A small contrastive audio-text model, trained from scratch: encoder depths [4, 4, 4], text encoder norm layernorm.
Rows from block 3 of the audio encoder of a small contrastive audio-text model, named by matrix and row number. Rows with one number belong to one channel. Each number is 128 + 24 x the weight over its row's rms, rounded and kept within 0 to 255. All counts start at 0. Numbers have three digits each.
After each channel's rows are labels from the 100 clips, of 14976, where the channel reaches its highest value: "responds to" is what is common among them; "peak on" is the class under the peak. Only what is clearly more common there than usual is listed. The data: single English command words and digits, spoken by a formant synthesiser in many voices. In brackets: how many of the 100, against the usual share in percent.
# convs0: first width-9 conv (encoder.blocks.3.convs.0.weight, 96x96x9, each kernel summed), inputs 48-95
# convs1: second width-9 conv (encoder.blocks.3.convs.1.weight, 96x96x9, transposed, each kernel summed), outputs 48-95

convs0.25:120131077077115086101141134137111180134115172112148058100138132131140112156144105105134162122130081105101088140117118137116124140164119108105121
convs1.25:167135122142085097107120158100146152112107115129131124146124153116126106141127102167130140145188108085111099135103131097143151146136131117133126
responds to: /ɪ/ (66 vs 8.3); voice: deep voice (66 vs 24.2); /z/ (52 vs 7.8); /u/ (36 vs 6.3)
peak on: /ɪ/ (63 vs 0.8)

convs0.30:078108143170127170144125077113077100179117113132130159107104146134099136110113126159123146139133159110155107146125100162106087140150100167119147
convs1.30:110141126112123138142135056140107141077128140130089113110110126143119132129103106129116134106129144178157142132139124160098116118076175137142125
responds to: /t/ (55 vs 22.4); mains hum (33 vs 12.5); rumble (32 vs 12.3); /u/ (31 vs 6.3)
peak on: /t/ (55 vs 3)

convs0.22:118138094142134166138115123176154104095142127135125132148107137142106150129125130103117129088117134087100113099076147121113097157094104100136120
convs1.22:098133121115183113174142159143127100092136109145163139141104159101145114130089117119161144183082126132121133104120141120133128135163145121101140
responds to: /t/ (90 vs 22.4); /u/ (84 vs 6.3); word: two (84 vs 1.9)
peak on: /t/ (90 vs 3)

convs0.53:151112087146124134100143136113076139124135145119108113105121134158133122105055100144105114121110086140142116087130107117119128149161118135147131
convs1.53:145125134139141099142127141134099104114157145124103132170139086122109115145140115141116110131126176142144117091121103099127137118103178118148176
responds to: /z/ (89 vs 7.8); /ɔ/ (43 vs 9.9); word: pause (41 vs 1.9); word: zero (31 vs 2)
peak on: /z/ (89 vs 0.6)

convs0.29:129092126122074144101142134113168112120113158143116116113108126119186125160129139104140136128097107068136102115122066158154144124150131124146085
convs1.29:135115120140121125127110120163130154106147142112155132134099113147106145109161111113139133174144104102145154150137164082147142186153107160109151
responds to: /l/ (69 vs 27.8); /k/ (58 vs 16.1); /z/ (32 vs 7.8); word: close (29 vs 1.8)
peak on: /k/ (58 vs 2.2); /p/ (25 vs 2.2)

convs0.56:169114182107147112111132125100187113137106135129130127097101133166139141139158103103111125138137099132151138153102176130111105086136126120108134
convs1.56:146150103098139102144115128134166118158118140119122138124111133098076096111089171140135115131163089114135105134127100182161133126127119156146079
responds to: /ɔ/ (57 vs 9.9); /l/ (56 vs 27.8); /k/ (45 vs 16.1); word: call (44 vs 2)
peak on: /k/ (45 vs 2.2)

convs0.64:131120150135133130124171104131171156102125120147119150148171064090133117070159087125123135156144126129145139123165093153134139127130119097128133
convs1.64:119087124101162120141100106144147116144122112084120142115097091099118110119173082151096094096155091131120164116125127126095133141166112119108071
responds to: /n/ (61 vs 25.8); whispered (32 vs 5); rumble (29 vs 12.3); /aɪ/ (25 vs 9.7)
peak on: /aɪ/ (25 vs 2.2)

convs0.50:078123103118128133105115156164133163140095149149148111181140142129149097177139121094105150137120142148149134119166146143130145133173168083077155
convs1.50:119138128133131113146155149110153127132072152068122141085088118116135169102103130142151133146106084137128094102116121108123150114103127122154124
responds to: /n/ (63 vs 25.8); /aɪ/ (30 vs 9.7); /ʌ/ (27 vs 4)
peak on: /aɪ/ (30 vs 2.2); /ʌ/ (27 vs 0.5)

convs0.63:090134113123131149182136151174130132120131093128116123116159130100111108113140151167122174104149125158129128100099116101136133113072125137136160
convs1.63:162160136107134141152124095136117130204102128106136132121116152139117121106204105157080141078174124126134156125109137149145161137123154121113108
responds to: /n/ (68 vs 25.8); /d/ (60 vs 7.8); /s/ (56 vs 20.1); /ɛ/ (47 vs 16)
peak on: /ɛ/ (47 vs 2.2)

convs0.60:118130134170130131151122117094150175143126146112162134134128130114139122074152084106115108122129088092137152117121154119139154110140151160156165
convs1.60:178115125077130118134122127141120079136123113147150120160086130142135114110143091162104129136156120134139109092143107170128130130095119099109072
responds to: /ɔ/ (67 vs 9.9); /k/ (64 vs 16.1); word: call (52 vs 2); rumble (39 vs 12.3)
peak on: /k/ (63 vs 2.2)

convs0.65:168132121151111125122139137121132095126123132109096104149124112096136138196074113142067184119117098154118131113112112114125114139103132137099137
convs1.65:127148141111120137142137160145127144170122123161143144116176155141130123115157142141172144111107141148172113146170141129159140143142099146067135
responds to: /ɹ/ (74 vs 16.2); voice: deep voice (73 vs 24.2); /i/ (66 vs 4.2); /θ/ (61 vs 4.2)
peak on: /ɹ/ (74 vs 1.2)

convs0.62:128131119162138102158128082135097126101142113134128139162146129122114136071133094096113067164110132118130092110152110129107147113124142123151107
convs1.62:159148139113109118090065100148141110118154095120107150148163113143156118137136120136116153092130157120147157149094145160149130086152096139113078
responds to: /ɝ/ (48 vs 15.9); /m/ (45 vs 10.4); /ʒ/ (41 vs 2); word: measure (41 vs 2)
peak on: /t/ (47 vs 3); /ʒ/ (33 vs 0.2)

convs0.24:121102117108100068116106125111134142159144117114148161163136096108113126180118136122155149148129132097167145090148083138120127131164096121131140
convs1.24:140150142169148141095153091117100148149136127138150134108134146109150113160139082094127107117169098128153094131162080099132143193150122104121149
responds to: /k/ (52 vs 16.1); /ɪ/ (45 vs 8.3); /p/ (37 vs 17.6); white noise (30 vs 12.4)
peak on: /k/ (51 vs 2.2); /p/ (37 vs 2.2)

convs0.0:153110160180096141114105116101186139122134161139111125138087115124126114130080095136119120126159145100149130135113129130126128121097132102102125
convs1.0:147134069110106107129169112130123112124198172141112140134095127131132147117090128084169136120129118120173162104179160138120122160115171101131129
responds to: /k/ (90 vs 16.1); /ɪ/ (46 vs 8.3); /z/ (44 vs 7.8); /j/ (30 vs 6.2)
peak on: /k/ (90 vs 2.2)

convs0.42:137110119151085124117117137151097130176143106142130161109145131113138121133100103154138128135126117079126112135139084152163170128135106139113161
convs1.42:137128142104126110146115118136129108103174099109143085132070132121153135100132153117138126112113167154150131116109098140135173078154147102106127
responds to: /t/ (100 vs 22.4); /u/ (99 vs 6.3); word: two (99 vs 1.9)
peak on: /t/ (100 vs 3)

convs0.92:145118152105118148111145126145165136167147154103128114171116120124136108119108122112114049144111134111100126130161183155110136122152108129114099
convs1.92:083099129115088086103107143093121125117123156103129127123119157140150144165117148132128146127148163122116109177109167131146161181124146086131125
responds to: /s/ (50 vs 20.1); /j/ (46 vs 6.2); /ɛ/ (44 vs 16); word: yes (44 vs 1.9)
peak on: /j/ (46 vs 0.4)

convs0.28:126127118159111160111126157119113144121119159128110108101163135089115128141087138089076144103118152080135150158132166140128113080167103106193134
convs1.28:109122173186145129085161172128138159115155141121166137098160135101142151103149164128109130104168158146109146140153115089150135159132114135092140
responds to: white noise (63 vs 12.4); pink noise (36 vs 12.7); /ɑ/ (30 vs 12.6)
peak on: /n/ (34 vs 2); /ɹ/ (27 vs 1.2)

convs0.71:143130105138099093091141100145075127159113120121151129191136169127116133092114114097122158138134140122094148122122124166101100159096106108123126
convs1.71:158131115179135133142127084111096106106127074141140134133085102120116124155130140131161109142093084124111128161096149165109132151175086129103183
responds to: /t/ (58 vs 22.4); mains hum (54 vs 12.5); /aʊ/ (38 vs 3.8); /d/ (38 vs 7.8)
peak on: /t/ (58 vs 3); /d/ (38 vs 0.5)

convs0.19:162097085134113109122140138090145081105150149101152101153139100140119135105121095125112145135119097115094137132087159136111120165126094133182157
convs1.19:122124116092129112165153119136118115127186101155137100106131113098142132135070124131105143087135108131132112118095126153155179078126115166103141
responds to: /t/ (82 vs 22.4); /u/ (70 vs 6.3); word: two (70 vs 1.9)
peak on: /t/ (82 vs 3)

convs0.41:146127152136108121104106150099126153131133141122143122116126075093118115149167143151189153156117114128120156098155113123119126096119146103148106
convs1.41:116120141130118134098105128167150163152147133176130098103122109139149118126206105134118116140158071135091110112132110126154096154131146163090127
responds to: /n/ (58 vs 25.8); /ɑ/ (43 vs 12.6); word: on (43 vs 2.1)
peak on: /ɑ/ (43 vs 2.4)

convs0.74:094115080117127114075140130101118138127120113124167155140123114122143163143146130080141139141115177128136161146126134099130115089107133118098138
convs1.74:105138166142083135135129143106157120101100169168087148097089141140140143111156097131097137113159137112123101078142119153129137111087152128169105
responds to: /n/ (72 vs 25.8); /aɪ/ (62 vs 9.7); word: nine (51 vs 1.9); mains hum (30 vs 12.5)
peak on: /aɪ/ (62 vs 2.2)

convs0.88:143109155087157088174140120129150119108143158150113159098147128106140102116148121128134107103115089157135104139132162157093089141176130093142120
convs1.88:108100131084127138168123136142109116099148182086174131147153062114094116154123088111103130167121089134151155141149095115097124101099145093115108
responds to: /ð/ (42 vs 2); /w/ (42 vs 6); word: weather (42 vs 2); word: two (31 vs 1.9)
peak on: /ð/ (42 vs 0.1); /t/ (36 vs 3)

convs0.94:100143155117126120155114134142133100077110126117139129142113138118140117122145209133229108140123111129139129129135128089127134118137110122115134
convs1.94:201115095090152110087126103153110128132144139150148096139102119094131128127135151141120125160189087154142142133145091095159128127109123122077102
responds to: /ɔ/ (43 vs 9.9); word: call (43 vs 2); /g/ (33 vs 1.9); word: go (33 vs 1.9)
peak on: /k/ (48 vs 2.2); /g/ (33 vs 0.1)

convs0.46:127135102137123181141123102143111129107147092108130117129120143150123119096168094139130132122124118086124104114125117152134135131116121176172096
convs1.46:147122122138130174105137127085125168111091112113092124126103133126150088210149146113147152118095148139173143118129144122111137119109131128089120
responds to: /l/ (76 vs 27.8); /ɔ/ (70 vs 9.9); /k/ (70 vs 16.1); word: call (70 vs 2)
peak on: /k/ (70 vs 2.2)

convs0.90:089118135091127133153106133121125125106112136107079113117181140115131139120097084113102143142125106138128153183160131086119114138112127164129079
convs1.90:118107140159111111102148125120116124100110125119084133143164151099128115113150138149166109117146159094147157089107139140131119116132059136112080
responds to: /p/ (41 vs 17.6); clipping (38 vs 8.2); /ɑ/ (30 vs 12.6)
peak on: /p/ (33 vs 2.2)

convs0.93:153119149154150129105133153093130159092099146165156089099118172091137139142137108101129113129112157109091092144112127153147093142119115145133120
convs1.93:167107147122108104101146124163122095140136138128113104208114110100159096138079108108155099107134135125141176144133135121116115147105101084119132
responds to: /ɹ/ (54 vs 16.2); /oʊ/ (50 vs 15.9); /z/ (49 vs 7.8); /ɪ/ (49 vs 8.3)
peak on: /z/ (37 vs 0.6); /aɪ/ (37 vs 2.2)

convs0.87:113140124078135127219097132143123109111135136139114098159131170128132140149102103121137169154129093114159122115137139107130107148181115103114110
convs1.87:111141117124088162162124144144101121143133145149130137125126126131146125132139069099108134166143111129126126144125121088133146083114144141133108
responds to: /t/ (93 vs 22.4); /u/ (91 vs 6.3); word: two (91 vs 1.9)
peak on: /t/ (93 vs 3)

convs0.61:140118126175124135073135087153123129137101091117111119158127133152147143115124120122144122100127099143118159134144098136147146100145161163142110
convs1.61:164063109115140136129096105129085105115160115118123163132119135127075171111125112108175128149110073164160148127137133124166178137132129133118136
responds to: /t/ (99 vs 22.4); voice: deep voice (61 vs 24.2); mains hum (55 vs 12.5); /ɔɪ/ (26 vs 2)
peak on: /t/ (99 vs 3)

convs0.18:151130105121167107164108115141129121133130106112131115102131110132152143100074133129098141144113131107120092095079136133097107172149086115139101
convs1.18:103146156100107148202140151127113133110200090157116104165091119104120116179126108151105109108127150155139165108128108146098107121166116078091105
responds to: /z/ (79 vs 7.8); /ɔ/ (66 vs 9.9); /p/ (66 vs 17.6); word: pause (66 vs 1.9)
peak on: /z/ (79 vs 0.6)

convs0.54:108150106114142113114146150142144148136147163138135127120120087097124144125133113154123113140164123069089123170158097116121102163137134138135132
convs1.54:128116126096085138159126121131160104156121128084122155170121073119127100127104108121145108126108131144138104127129121152142125098153103145121105
responds to: /t/ (54 vs 22.4); /u/ (53 vs 6.3); word: two (53 vs 1.9); /z/ (29 vs 7.8)
peak on: /t/ (54 vs 3); /z/ (29 vs 0.6)

convs0.33:069135131146123117111119062098115122175115099150156126071122126161136121118092097113137137097129125171133121144118122155102113139160098136136116
convs1.33:103105137141113090133154102105121120087096126131098084146065120163081111139117123129124116146142133084125126116146105162104155131090175112179110
responds to: /n/ (53 vs 25.8); clipping (47 vs 8.2); /aʊ/ (40 vs 3.8); /d/ (40 vs 7.8)
peak on: /d/ (40 vs 0.5); /t/ (37 vs 3)

convs0.83:130130139130115111171131160143127138127115128122148159131118139115132122145072102130101166134134084116122090111103076144112144105107127126112163
convs1.83:093111124150139130129107155128116137153147119119137109152157135131127124109104097116119121130102166117139118122104139157110096119173125114167101
responds to: /p/ (65 vs 17.6); /ʌ/ (40 vs 4); word: up (38 vs 1.9)
peak on: /ʌ/ (38 vs 0.5)

convs0.36:140111118146117137083118095073072160150088121118131152133125104129129120147087129147155116150139173120143147133148146135156122106130126125157129
convs1.36:141122115134151164103096137127100125145127139146107079155145121126144100102132124120105121126104113123107115145174133137168120136144137115122054
responds to: /k/ (100 vs 16.1); /l/ (97 vs 27.8); /ɔ/ (94 vs 9.9); word: call (94 vs 2)
peak on: /k/ (100 vs 2.2)